A small image autoencoder, trained from scratch.
Model: 2.5M parameters, 48-pixel images, encoder arch convmixer, encoder norm batchnorm, encoder patch size 4, encoder depths [16], encoder widths [320], decoder norm instancenorm, decoder activation silu, decoder widths [48, 96, 96].
Rows from block 6 of the encoder of a small image autoencoder, named by matrix and row number. Each number is 500 + 40 x the weight over its row's rms, rounded and kept within 0 to 999. All counts start at 0. Numbers have three digits each.
After each channel's rows are labels from the 100 images, of 14848, where the channel reaches its highest value: "responds to" is what is common among them; "colour at peak" is the nearest of a few named colours to the mean colour under the peak. Only what is clearly more common there than usual is listed. The data: short English words printed on busy colour backdrops.
# pw: pointwise conv (encoder.blocks.6.pw.weight, 320x320x1x1), inputs 160-319

pw.13:481522483510551518523545516505494508528555442519447528577465489445516504575460481480431526468430514501482517440473537571503445557497494531575513489425553431481497545475472515516480479489426460498438462552512433525513469520479519554444512474484602517561530449473464479544510499466458523579482463517529487476533445505445512464435553478461523450467443516506579532546459541471548565552503518495413471548581467449452512576509439505494476473504522526582493480511468535519514446505409551
responds to: white ink
colour at peak: grey

pw.270:474524534456579596537557495482464506500497538496486422473517505484494592466531447535466608534505460502590484515413601486450527445463525485530484490457478513545492455517460510492456459516536468522575487566502494491491524542449509483490486507481523489456467440437460506472500456528512529433468464503479563501615506478533522479470528463474425526606454490490529506485501518495530448445463514447509577465511488530487533511484456498507497493463540474533505527496404463531533537473469556
responds to: white ink; yellow ink
colour at peak: grey

pw.127:506504522493541502439478492484480513476532521610492456436532424446433553484488441481475523541528438422528426551516522467471434578514430520550490463473551515470477542459525493492485518482482553554447464441473552490498514500481573546457471455515475486554456486488557540494517472483533526498612556491525561514497522469518539522467414435463520443605422493461524508454556460491525518567574421547483562462418436505492480485483446448489555480499530455458517491518560477530560513516546509
responds to: white ink; bold
colour at peak: grey; pink

pw.76:458485469453533458546529413538516484505528463472404494494531491478527505504512450589472606524469477483427441486488468493539531488490496475495489540546538482549567483493517534602466514437486482457530476521455488502573459517509626532481461453466493491453493463507493511519504497554469490462496522549529481502534506533553507568463585481445482446610547583531466463568449471397498504510565507535512494506543494501444530442499460469476478484482603491483475513496551510455497482475512441
responds to: white ink; bold
colour at peak: grey

pw.250:485499460461501516447519495421467489478432526572585484419446543521501501521482564556439535508490423478481501503474480472400437577503514491486553522534438533521443507446515511460473527472528482528447544526520494525519440470545566427559392518450511491561495478537538464490510522486559463473504429532491567541534520426471498452468526507397558423490456570421522454511508489511504491524447529481461537557458493470421516476461491548482476500467449477545498520516519462498502444551517514
responds to: white ink
colour at peak: grey

pw.203:463506390497511470499470548522493533552470382561423541459537501527509483470543448522485477499489564469509478513509511573514465532504554563489514573485403513502589514449472497487451464511529577520468507450587605468512481527515493451495518507507498488549486489538469448516542542567483528552453507481437510474549553498525509477553525535426527488463479667564452517484513511437529545476499492405490553506514524500409505472491455445443556484461465476510507557470476526511399465466538509
responds to: black ink; bold
colour at peak: grey

pw.28:491466578506458502431452462547537482468473568587531644544521474508511503461502544459472534540481480484547490505527515588489505478546510489483490549462550557500506548513441491571481505426512435518442507468542519446509448452446497538491554434514565500574467483454453479496506524465546512538530525496411458444503534516411527460448483517528454545518534468502550464509558575506594478518552451516519410549516512501508494520485455525477431550525471520441459503451523492525585525491481508
responds to: white ink; bold
colour at peak: grey

pw.255:507396498487547470461471503560466447477468567484533445502458493550480539511518501554543555476512520480509605623472497459516513461493516499488532529466483462506485591435489526488415483527474494515516492503490538529494465478544473562454439489539493548438573470516518512436524476503456500428526477477496517491466479440489562506494479434559508485482546503552527472556585462456522535510540568511472483501501496467503518458517475446547488542486445496469543495506494491478545533459495538
responds to: bold; green ink; black ink
colour at peak: grey

pw.82:539520437525484544443479592458433561531499560525382514583498519495523506548489588536531469487470427553513508474518471499502583550460497540546460505475491508494516527443464515483469527569501517447495536511481515535496513644500496534486530439486496561468532524459405550510515458485508483527505534529576488450460514456587445479465548525514445577473476468509470561552481493462539495487512574405509472474546493548516446475389573550540495525498471528547515490501500467548481521502548520
responds to: black ink; bold
colour at peak: grey

pw.295:516519543460547514544451439508473614490530452520551535529441406455455508493482447490491484469555460546550516404469502463488433439546510504493452473464485550533480484522550521562480576546535522503418463470516537558524521451443466409458550516554523507443558495529487531492481511492470514507451470534482531535553524540445517486494407434571472489542454462476498467414489516600492469492562508550406463514491472539495554509486516454460478460506496480505475479588491477494520483553535519
responds to: bold; white ink
colour at peak: pink

pw.162:524516455518467506465420494452512473499459540513447391463530516502506467565511528535480477586537568388495439572500460525488464477435552505534423491507523464455510570400498496466566501461520470463453547460534577490524498494524512475523465509511528551450412451569517577548571473482482510567520521493505558464529516448502512504438575471481572409544511503489500465508508490480524514467474463393525465564508505496487539433442503492469464431491473448493468543473503454530497465493492575
responds to: white ink; bold; pink ink
colour at peak: grey

pw.73:448558473434524422465468478493489530542517577507505532516485471493529493450463455473511517492535520486468551464513425453539444521465447435423473494513500542451488452456555512514479488479442414565472492519511448524501523505520516617504428487515507459461557472565522480466542523517492459495559553507453548545457553507555451491462480461455466459496495497484507509473540481505522434465645529423508477412492474482488541483519503534435465522474569517513452481477513488493504429505509444
responds to: bold; white ink; pink ink
colour at peak: grey